{
  "arch": "tdnn",
  "spec_augment": false,
  "norm": "batchnorm",
  "kernel_size": 5,
  "widths": [320],
  "num_labels": 52,
  "beta1": 0.9,
  "beta2": 0.99,
  "grad_clip": 1.0,
  "final_lr_fraction": 0
}
Rows from block 13 of a small multi-label audio tagger, named by matrix and row number. Each number is 128 + 24 x the weight over its row's rms, rounded and kept within 0 to 255. All counts start at 0. Numbers have three digits each.
After each channel's rows are labels from the 100 clips, of 14976, where the channel reaches its highest value: "responds to" is what is common among them. Only what is clearly more common there than usual is listed. The data: single notes of 20 synthesised instruments. In brackets: how many of the 100.
# conv: pointwise conv (model.blocks.13.conv.weight, 320x320x1), inputs 160-239

conv.318:111165122148141103133062134151108132131114150152135169108163139146139123150114072092102116120110116125117118136122131150139153122143123129153135099138112080110157111121124141124106132148132137157136142139127153123141134075142171129134099151
responds to: clipping (29); text has "clipped" (29); pitch class: A (27); organ-like (25)

conv.54:136082144114163113144117132086142093166113162137061091173126136117146141077161132104097140168098121096103124116104118119113137089128113111161122098116142107113126129163161117115140106163075100109132104118144123146085099114094102106119116142
responds to: square lead (56); clipping (42); text has "clipped" (42)

conv.319:131095114121086134124117125092125136069158098120129180140121113143128141121102137191146140124128160155097124086050149123141124123128162144149084110093134128124116077113087103106122104102096157153147134106140100119141122145143127102126107136
responds to: quiet level (100); slow attack (48); pink noise (30)

conv.106:128121136141086142083126172132137152128138131136101106118115093175140109136119113132181173051083148152175135138133102129134081120140089134088150114135150120094151116130142157151124143130096148113135146120135092129144130187125143124119123122
responds to: sine tone (77); octave 6 (43); muffled (low-pass) (30)

conv.309:127146088097111110079144159121104141153147127101151115133086137151081138152145101140132112133145151138140118129066127117143101097107111090138117092126126103144145130139157097129118129117133158107093116116147093114138123102118112115114148127
responds to: slow attack (93); saw pad (80); short note (76)

conv.167:127144115154133112125118147129160089137136123108154102130131074158144205162105116096139140139131119143172093123143112112157143101091126104073153143098132149142100127111124146156144178171142078137117117097132086114136085109144100136099105144
responds to: thin (high-pass) (90); mains hum (34)

conv.307:099150125132109151114132115164146152085124138134134118109154083138142109124131135155136140100149127132123161137125128127163108175143114148155139148115119126113145139141116106123145062106128148143128109145112131087149119148101134111135108111
responds to: clarinet-like (47)

conv.98:157114132107131124123131146147146134154126127119121104117116101086131143124111153097123142103146106131146126125128096105093142102160074128112112156143114143161131131143141145141099124125153160127123147113125141137178150111122094154143132124
responds to: flute-like (87); vibrato (30)

conv.62:119143136119103165098104124128106159114136126118127194150118137143131133086116125128116100133143118122065138102081144097147092127082143111142117092120143116146149113119121087107121106102162167129100127096136127096135169148158135123126129106
responds to: bowed string-like (64); slow attack (61); vibrato (31)

conv.233:091120129123112112087115128119117130163128165127191111121112116108100156121125095079111145131126122127119106104092153137163097092113121069120108151142075078131115120162123134139082118123130122131122100111173109114103138112098117132111150132
responds to: bass guitar-like (32); clipping (28); text has "clipped" (28)

conv.36:138130150098100117131128157089080150091131154125136168122161094114161138120094110114128107094136109147155136128147127122120122069130109125057100164136088159140093126098138140142101118158104121160121164121094173112125123129170122183128115156
responds to: clipping (44); text has "clipped" (44); horn-like (25); instrument: plucked string-like (25)

conv.272:163138096100170093155124093133122105157163126089110110129152138103116179127135128138123110147155113121147094136138097112114162060095132139158090150103117103155113181134143127095071113133125136090126130162119170127121116108138102155103106139
responds to: saxophone-like (89); vibrato (36); pink noise (31)

conv.166:130088125111125100133135111152135117199164115105129132122132104156117131115197145136130116107128154108121149142082148115129103131105129111159106147115138209149143145162146104111132126127165123110074116117124136123074119121143121184125139085
responds to: slow attack (53); pink noise (41); saw pad (27)

conv.274:127133133105135131101145128131134140163151118126113112172106146129115097125223091172087109114118145180152143177126149158077129127150110117114150131139151137087117087165176112119147136110104175117132114121169119166096135111122106097089131144
responds to: saw pad (50); organ-like (47)

conv.70:112146144143126166139113094102119125111142156132141153103120130115125139131147088104128111110140156135125132117068206168167132106124132124153147146111109088100091128162125122119123106136120146142166081107133134134138128093113109130104125151
responds to: organ-like (46); text has "noise" (42); octave 2 (37); rumble (35)

conv.229:082108148121099158022105159155147151139094157125124125099138108119145108155112100122142174127133088136105121131092132118110087127163075117118112138152121153157110156130138105156126150124103141101131121148135134134133111096101136121130100130
responds to: octave 6 (77); decaying tone (66); marimba-like (56)

conv.193:137135135128119083112138113172130089114098122144112130127145101098144105116162134138087132082119125134135000152118104131131129126138143099145108120175118129134126116144116158121128128094129132151107142092159157132125115099146178091128108126
responds to: octave 5 (93); short note (92); text has "noise" (56); plucked string-like (29)

conv.291:121141137111127069154103117153112097099188137144129164112125115086139114099096130201116117139151123160100161120094155078156145111088155120171107101144111130102133110120118138094137093152089120169138120109097126128143125175116133145146120124
responds to: quiet level (98); slow attack (48); pink noise (31)

conv.66:112125121134087134105127171104138141147122084135159080123109128114087120132065130124137144117106126133121104134114071173064126093134149132128128117134096122108109113110082100138127115106146170155152105118130089140157087091112112126099118131
responds to: flute-like (98); short note (76); octave 6 (47); muffled (low-pass) (32)

conv.49:124131133127117127131145116094087131123130153130123161131134134140111117149121106120137101162158124142136127139100189145099139112136123084139117125108103145127123107146126144109086085134095123116142134110104114146105124142159125118135169210
responds to: text has "noise" (46); octave 2 (34); piano-like (28); clipping (25)

conv.252:153171123125136132165143108105135132108158120129088156125117110145114121115092146173143089154144107097158095127167136103139174158112152170146128129108135087139111183121141134133116146118094151152132167143120153073129139168133131105143111119
responds to: mains hum (60)

conv.269:115092147140128137129109114081155114172140165124141110147107111146115108107177112116111122131110131106132145124161145147113153106109162111141109106121129176138106144141142127143112112168087124154102117142128131121086090118128116170107142111
responds to: reverberation (69); slow attack (58); saw pad (30)

conv.282:128149115135107123088128115114125114153160126131115116206110119129119087142204116182097107116127126132128107127129138129117109134130124117128129106120145093140134123143172083131120121110108136110078123146192127114102108125137122133117123136
responds to: saw pad (42); organ-like (32)

conv.172:108107135136149112111123176135167147105113196109136104130130102112129150133097145105133137149129108135133120126107092130109127118141135137086149156150130123189111117121090130150127125137179124147156149107153118105135153143149080153132114196
responds to: bass guitar-like (53); bowed string-like (33)

conv.9:099123090157171137163158129136102134128124097059129068103154124135140124167138062145129094148151151167142103087093172137118184163180159124140135109130084100135095128072138121154124130129102100161135110157107132116147059094102143139093151158
responds to: octave 2 (56); octave 1 (35); bass guitar-like (33); note: C2 (26)

conv.91:123132127139129115190126105107126121112126113126088077083128128116126114130133131113106109118110125123127149141107144102124141141089158121120130130136115058131143121133191141150118111106173093130114130102092119127149128164109122144135133134
responds to: decaying tone (90); plucked string-like (62)

conv.163:117181133123093131129158099163115148107119127140129107117156113126142107176136114115106111155148144122183143122155115162151073150140088125119176143182109132109109096147136122130105137140151181091136074103141130145130100106125140046135122155
responds to: E (78); short note (77); note: E5 (40); octave 6 (38)

conv.306:143150127138148131189131138112135149113167135127117180127132137152112163138135106142153149136144122171152119131139126165105155126158151154117132135115137188091127133091128125130144118118141117147100167099073109122135119148231122093135128170
responds to: text has "string" (42); clipping (33); text has "clipped" (33); white noise (32)

conv.161:147155139121097120133114106142099108125135150130134145105148132181116124104114122091142109123098166077130150099164137142138117162057115137123110126118151115127125163113128153108106106100143125172130118113136147088122155133140111164131118113
responds to: rumble (59); mains hum (41)

conv.256:125117124159164080159123071172137099136148120093116154130136082102129198141105149140110133112157107136106140132134129107136144166123153145155106134093094132129103153074125083050093090098143100118071095148100136112144121117169120088091097145
responds to: octave 2 (85); harpsichord-like (38); note: C2 (27); note: C#2 (26)

conv.77:124099138121080142100126130127125123222151117121117114153142124146139140125172104144105144099155135141122112167094068089140085161124138079144094130144095132138122147171153101142093130105145141144136129142181137115110142142110114125127153093
responds to: reverberation (73); text has "reverberant" (73); text has "room" (73); harpsichord-like (34)

conv.197:117130144106120092074068141111150121155126120111128147141119127147159115104108125126149129073059128148124124140168083124140079166104138114116157126122161114094154109127115110080122127134111125118148138093135087106142161179128093100142136115
responds to: muffled (low-pass) (76); sine tone (34)

conv.121:093146110125120167119129063164142183105133139126167192118130128107136159094129140138086121094140129134098107082109125131175120161133118120124139121148123159126146103145111086112135083075151161077067097130101131116126159106169152094135105134
responds to: octave 6 (60); C (41); note: C6 (35); clarinet-like (26)

conv.24:128089148124148121140131119169118103165100190126138106132105084130140160137143138124093128082122134095103163133109128104128122160156091135110111139129135147133125147148087126120149152139136154134099140115146132129128114109107134148110136084
responds to: reverberation (70); text has "reverberant" (70); slow attack (67); string section-like (34)

conv.16:099112140100135070115137101106171087162115157137152137126139143133158080117149096104121164146142110142119102149133160131175104100148128136168136109112167113122157136210132129149131115140134118137159151140169132146087153080104145133121148131
responds to: organ-like (42); white noise (39)

conv.236:111105130108124187101158137097143170096085134130132157114110123141143092153128138136117132121162107172127111122129103090120098088121123146105154125143117165168145104117092099164134134158094121150150087166114124138116158100131134140111108160
responds to: bowed string-like (47); flute-like (32)

conv.174:140128171093119144120095128118090163121113145160110106115123127120145134132156137124104107119115122112103168101118108129079147130114017093108133100102128116137151110127125150147125110111130166119124130109129146134107115103135130125195154135
responds to: octave 3 (95); short note (89); D# (42); note: D#3 (38)

conv.78:112105127127120145083121194122148133077124148159111088113144117158140097123067136145146173146099116071155128108088122119144094110142103147102127152137154135117151093162140170134177129147120119083172137141114096127145138145106136132104111107
responds to: marimba-like (62); sine tone (29)

conv.180:142133235098152115158105145128097128131162161164126121127118128107172123121160099167100127118127141136124140129109133111142136090111148106140108146134123123133126169139117145120124146138124133112145075088142191142140126159158149147145107135
responds to: short note (99); G (63); octave 3 (43); note: G3 (29)

conv.82:139149122057139122135150137133088137134132142128107163140125150088161109065126137179119128101140117125098117128126109108127119095124134138137085151147090162132127158144157142135138143093110140139128145130128169111126177176167124140180113112
responds to: octave 2 (69); G (54); note: G2 (41); F# (37)

conv.186:156190132136143083094138132145177125113129124107098130137131139131138099152128124144135152105125170111130135217123137089122123115153098123120099138093167128104105107171131128138182153155168167129101150085133115118166119140133125122118119149
responds to: oboe-like (41); muffled (low-pass) (34)

conv.41:132099119148178121192110107089075112137143116103088088103111155145088136110174089163110116121121138128146130120080154090097207097142178103128122116088114096125139107123174125134099101113135126152127131127095123113144124112114111139098127109
responds to: organ-like (100); short note (77); rumble (28)

conv.19:086087145120119154091118147141103151132120165119129079128131124132126110132135067141119143127130117124120128104068150101093117121177121108140119125152084135120107153125140143136131130150103129104113140169123138110100068148092115114117143094
responds to: decaying tone (80); short note (67); octave 6 (65); vibraphone-like (52)

conv.244:123148110119118130133168132138113111140111140113111065116115064172109120106162148152133135095092165092141126139145110143130117158133132138124118144135082085109166152149172119132121147114181118132111137155114127107182025096105110143151115097
responds to: octave 2 (54); G (49); thin (high-pass) (37); pitch class: F# (25)

conv.38:118136114130139132129102192155114168080168160113078110116120098064107145146095139136126142140129126113114110108123125164092143116153115122072117135143102157164094114111109126129124119116113101120141132109092112104134132139167103106105122169
responds to: clipping (53); text has "clipped" (53); horn-like (31); muffled (low-pass) (30)

conv.135:094155122130111137072075154170146157122131098120154134128125121126146153130123145127102130103137139136136146125134129072138120134090111112088170121126139108153116103133131119125128108134151140140151128115133123111142176102136116137108127129
responds to: slow attack (54); bowed string-like (50)

conv.263:126098115128129125140126166127143155136149135110145094141144108080106167138090164101157137154170099127127127075107111129163151125108116127084114144149110158174126151108085099140104127123119075117161143105120123106142142095154108154122120155
responds to: bowed string-like (48); flute-like (41)

conv.3:125121089079099139099181114134140106066131123094101148114149100107137090137098145134150168078145149152123103136105132129120118114119130138133098126141130138119141143092108149132143097117096145122151146120138107098126126170122133114177130121
responds to: electric piano-like (46); white noise (42)

conv.136:123081125127085110120128117101145135201199118123109124173110122134135086150170129141095132137144097153110140154119145119105074131119147089136110109125136131131115149130155056126137101106119138114102116166166124122028108124162133122130099137
responds to: slow attack (38); octave 2 (33); organ-like (32)

conv.217:126146110121138143129148133140080152110088131133118139120112169190065092129173034156126085112139128162125140151096138116064129116138139114131103115136107108129119118130146151136125128129100174167110100125109163129117133141133114117123146111
responds to: organ-like (88); short note (75)

conv.128:101131100099126104138143105155117112118098147095140122093157122105140113162131099126101109132155098151134146114144099113125107132110125141129131101129084138168146120139115084120137126164116137136127149128109150145110111078136117126144147139
responds to: D (53); text has "noise" (48); octave 3 (43); thin (high-pass) (38)

conv.227:153099123103149100137149140114135106140113166115128105121129101127139136133087107141169144136108117151145150124089064108095164140159103134082118145125131136159144137121139193163136159160140106093149130112156142158120125166109146157119131122
responds to: sine tone (43); bass guitar-like (42)

conv.149:129134113118104123128155136090112130109104167131128116138115145130119074127080120110146129161135121160144130141204092133122119100114142204118112101113119151154122165113114124160159151133097142124149133157150137152118143124105121124114100111
responds to: pink noise (72); white noise (26)

conv.35:121136139134129172128099095105152183097123152101131210096089146126158137121108173128123140140118122137081092119121127086154132145133142140128148118119159179158128100123096097155163140155138101133109068098100101144110178104150120138104103134
responds to: electric piano-like (76); decaying tone (76); octave 2 (36)

conv.302:145099130136138124173126123128149131174153105112133122158116090116124153111163103119110111085141106119121122117106117125135123107119126111141132130118120207104127135115142112121138173103160151118082136122152125125061098118160134133116141118
responds to: slow attack (59); pink noise (37); saw pad (28)

conv.245:137162094123134125119149133134109130125108136154118116124073104145039109101122135113129122105123179128130132159170130150128128146148111122096119117139114142098145143123142153127110118108095178158117146147125070116172092132107097123113149120
responds to: F (76); short note (70)

conv.234:135128102133131112140104123088110120137148138142125141157144152100150169098099160124124115178129099110084123080142136106163154117112118130128159110123136105142133134128108151111153125166118102097173153140140126116112140145111093123135098109
responds to: clipping (70); short note (70); text has "clipped" (70)

conv.317:110122130130155114071146115169136131131133124139085141163124118140116138122144072182111130115119159131119128108087127089103128137140111094122101134128127131144143145129176163108119098107076130107141132120175133124116130166130145074127155108
responds to: slow attack (56); text has "noise" (46); saw pad (41)

conv.169:152121117126139113151137133133171130109140175108134125135132112113120131136144201103110141134163148106135110154131163160149152120133142122138121123135146138105109125149104103119128110120131121135120110096151097134112104099171137110136127185
responds to: pink noise (41); octave 2 (41); white noise (32)

conv.58:097101147136107162062121155129144155139121163135118135133128110083145142139082134126126134160119111153118126113129085121111119113139117123091128129159107121171134139125111120174130147136083132145158167153156134128134148136113138129137123144
responds to: flute-like (54); marimba-like (36)

conv.226:182142114104150088156103122160138116160200118107106126125146147095130185129149192124153143151129128125108128142101144087096170082095125104145125133121147161163126139124127117099114131132163132076109094091111121124113165126173105152108123161
responds to: saxophone-like (87); short note (70); octave 3 (51)

conv.275:134129133140114024160128111218098000134120139142117135153136108123141129114142135100114099136113133128124141173103123137097114105085105123131123151181147110122119135133129132017124106130119141128134113067167134162129125100130130111144118115
responds to: octave 5 (95); short note (95); pink noise (26)

conv.28:133158117126118085059149130120122116142160119102104113178102136128108115155129092169140096133146133161152104118115139095120112112137120089130105134115128083150098128118177118127127112128115139110135113119175116127136118164123107110105155128
responds to: slow attack (75); saw pad (41); instrument: string section-like (30)

conv.61:141108098121092124136134139144094127159132118126147114112140080139131149118123127106103079114161094118142137147143119126162106155099109099066126144132100143124165106107097143126123127107138146129121157098136125139103110084137153148118131092
responds to: A (90); short note (88); note: A4 (31); note: A3 (30)

conv.289:103142135153109142112123137138150133129161206123180141109127131118125134118106141154104123126132148129115121150132107139157112103068159126118127139135120141107145125127123121129141154147158146162107125119139126125121124150158114131124111153
responds to: pink noise (49); bass guitar-like (37)

conv.88:139144094133158131138101102145121090186146146104150141131145102148123181119103106073156134128157115106126100124172085131159113180113144144122118148129121135151120178151123087115104137107163098115138130140152160084127127082141101137114110126
responds to: rumble (56)

conv.46:087116147157109125096126112172160125152106134102151153128143138156135120136131091100132193094199115142108121156059104129140118128166082103102076140112098138126114141134113110110122112111156146130116110137151147099133125127121123073135138120
responds to: reverberation (100); text has "room" (100); text has "reverberant" (100); decaying tone (91)

conv.119:138122107113126144135120145149142145108094123118149128113115147127147094142119140132158218144150141091119150196096171145131121140201098116085106104144160132074117100131096137150155089137159130141199099119115108110123110116105136117132109116
responds to: square lead (44); oboe-like (40)

conv.67:137120100106122111122143102131115137127094127096153136113078157100112121104090141082121092159103089182132128107158150145116129142108129116115177089139127156146082099129125157124098153157143115158142148134128112153121151143135107114066223145
responds to: F (53); clipping (36); text has "clipped" (36); white noise (30)

conv.279:112114117113118149157140101127099129137122143103112116159147127123121149093152097160118115124137160150116123055085140105115140109125115100138133095119111136152144139132139135074121085141084137129126104143161136143124129120145127133116142119
responds to: octave 2 (63); organ-like (53)

conv.301:125111165128111138071128134143172153098122090136151167120118119101177125150091164141154199079182130135121133141097102108117131129139110108105070121130141130147101119110093146110149098107104154121129126111113130129126161156140135109134162105
responds to: reverberation (78); text has "reverberant" (78); electric piano-like (56)

conv.214:165156127115163102125149119127115133093108144109152178115121124105119119128135135126146081111082173120116138154101101104100151155148095095139117165118127129106146085145081201101130126124083128084095121089123116101134140154124142136127153135
responds to: trumpet-like (51)

conv.157:104119151142100081129108164107152089162129169101123116106113132168156097111136095113158177106074144143130146123127132169132120122116117144152134121097177081131141151163135078124134121115144141119170122107133112121132142124134110124122107145
responds to: muffled (low-pass) (97); decaying tone (86)

conv.5:113119114131098139116141147079108105134136138151121120151123152180109129121113128102160126189149168119139148109116137153135107107063127122141075099115119120168131160117129107111123149128107096123119091135167142123105113120141101130121073131
responds to: clipping (46); text has "clipped" (46); rumble (44); marimba-like (26)

conv.225:137134106140156104153164135129167122123118095089094140147115100148128140155135096117150170103126131161151118144168103129108127120184121148101166110116147173079125100117137137102138163164086133134127139148123106142140110138142102086123114148
responds to: sine tone (51); oboe-like (36)

conv.31:075159110122110147091134099185117189103144126121154193116132148131150167114086110108109117110138124139122161118121147103143106157135083108086166135161135130106112123136112119094143100123144155125092113112126105133134190144156126072140153129
responds to: mains hum (94)

conv.90:065103133133096130089113120157154100141109154106113122123162079149132133129095126134129152132150095113098130129097087103138064133114101094095090132107118174147124134147136129128169135098137116112121120147138134122096101110145133129130099097
responds to: clarinet-like (99); short note (91)

conv.254:129136107100095131112107142148111133119103105116145159119128132183122103079128081106120086138074144147114115175139142107128115134144139157115160129154135128116101146128141174133149115120117127132117151098095121119135146123113130138112091105
responds to: rumble (51); slow attack (41); mains hum (30); bowed string-like (29)

conv.160:165158130160134134153143120101129124073112137090130167112136146150120142103132071104124106120102170093109109115127146142143171105147129190140159133098140111142138177115124150124130138167131133138143119168107169107130145076133135153110080110
responds to: decaying tone (96); bell-like (66)

conv.278:131144121141133097099145119120090124087093134140138145120095138140080106129131100153171086081114165124156137113162105141136112098108108161172150111116134105120150142135135176118118136153103162109131106155134130141130144169113138095118133107
responds to: pink noise (96); muffled (low-pass) (34)

conv.59:132124136125099157127118133004083102144141140128129127128134161100126110120132117129114113120127112174126098081125113140118139148112122124117139102000092170135139090134141132166067150091104128118125138142140125149122138137137153157134121128
responds to: organ-like (44); white noise (33)

conv.124:131113102119102088138109146152097133146174133096091166103103126132121172140115116138155147116140158175110118096096144153133149123136111123113133127107108146108129097092146118067084102075095114085171102081108080125130137139187127066096124126
responds to: piano-like (52); white noise (28)

conv.250:120117119156125165123126148119093125094139168110140115126131120095135143121121134121130111139103102135123132092121166130122091119129118172119205127136117127136147111131107108118145099130117113147201135123112114107117146126120113110141119102
responds to: decaying tone (97); harpsichord-like (50); marimba-like (35)

conv.33:145158097137151121133085090137115123108146114104126135108129120116026150116137165137103098135128170118081133150134139116143137169140138123144147092118123129121116136108106123125100116131133138125111133118123052108137111122107091123107118129
responds to: F (83); short note (83); octave 2 (41); note: F3 (29)

conv.314:101143131115127074129121112159128092112141131116155102121111117137132174108094117149150151147112126105135148145095117086172098119124147123113101124101122095100114129121130136101122092137175117116156113080137102109148093154108097118117111067
responds to: square lead (86); clipping (36); text has "clipped" (36)

conv.218:140121051082158129128167125133127137131160112155117106142123117104043129105111119117099128117111079147144118170132146132111139083130121090085127108117107127142176147112132196137135128107107147173107166126142039145123117132127130114103169130
responds to: short note (79); A (73); octave 2 (52); note: A2 (32)

conv.140:140157131118122112088133159121149103145103121133114146099132162094140093139105174110107132167110148139113015167160135136110097090134100118119131158129134135131110116146121138115138157115116177127138162107094124115167148111114118107142091159
responds to: plucked string-like (64); oboe-like (31)

conv.199:110129091113145116114162107134130133131115134124104135106099161110072094110144120092099114130129118142121124175174155170096119122147142114178124121129119133131143113166127107128109119139098184158135147124101098138134146114107064099121146157
responds to: organ-like (53); text has "noise" (43); F (33)

conv.219:144124117117179068153154109100163089112101138107121134147159118142139122122148101104134140138119127128133107173103145152144165109186119120185093145086144124097134116162107129112146144141147112141135129094144129158122098122120133126126126144
responds to: oboe-like (74); short note (69)

conv.213:117122120093119125119126111094122110146116186133145115134122135157116072114127115135109133125114117098124116117111143131160102121123117132138090123120115104154127157175140113178126127172130121127094122145200132115099110123109114177122104129
responds to: bass guitar-like (36); clipping (27); text has "clipped" (27)

conv.81:127126115130117136111097100088161152161153142098104174137102136169139124138137179108148136192131132156084116118128139145100111162127124141143105097130165121175086155132123090097138131128125131133142098115113135103122160133171090141121079160
responds to: rumble (48); saxophone-like (32); oboe-like (26)

conv.304:119080144136098137121131145126143109160140137143162105167116056152127136123195125120131119102117098105170120155137068137094110115122153111109132143138117147128114128131101085148136179151128190169091154126173135137071094095130109142124103104
responds to: short note (65); C (53); slow attack (48); octave 7 (29)

conv.183:127105106116140104139144152117132079171108132115104100151123174143118111093123117104163170109081131133076103156147118124118142109122162121131135109108144089099170173085133143122135148125141131127154156147134069092141139137125146120144153108
responds to: muffled (low-pass) (97); decaying tone (97); reverberation (72); text has "reverberant" (72)

conv.280:164138129125170084153155124124120124127131116117153132128135096159134162140129073133152126105089146137170134120103082124131158134177090123133118150134133141114130120147128205112135147160092137126121135131117135163158100165119120149119124105
responds to: sine tone (84); octave 6 (55)

conv.294:141122128142116112134113079162134121153187119095130108160148089137114145120148142166103141102138092098101139152105129101115115149131152121145104131112111095120108130127121028071097096079155141123081128121151105096101074119164103107114088102
responds to: saw pad (31); organ-like (27)

conv.13:108146125105123122085129092090139134119126168125188120132109131146116118105119115124129136123075125086149121151149125139180075129156132112121084137125139076101136126171127145165153124146147117157097174140161126111120124155100143149126110120
responds to: bass guitar-like (40); pink noise (27)

conv.191:127126123149125117121138157161117116142129149152119084124047091177090134179131087148168112140128166153192138129134097167141129177134122148125133146126099138126060154159144152157118181151110124128144069114136078169125094144105127118056111148
responds to: thin (high-pass) (92)

conv.158:093134139135128126104110107133140150125123181133153150114120152117106108130153076119068134109137131126128106170116152163155129121160108096148122103152118085114078123192120134140110143176106144142087117153181136113101125102128102108107122159
responds to: text has "noise" (60); organ-like (42); clipping (33); text has "clipped" (33)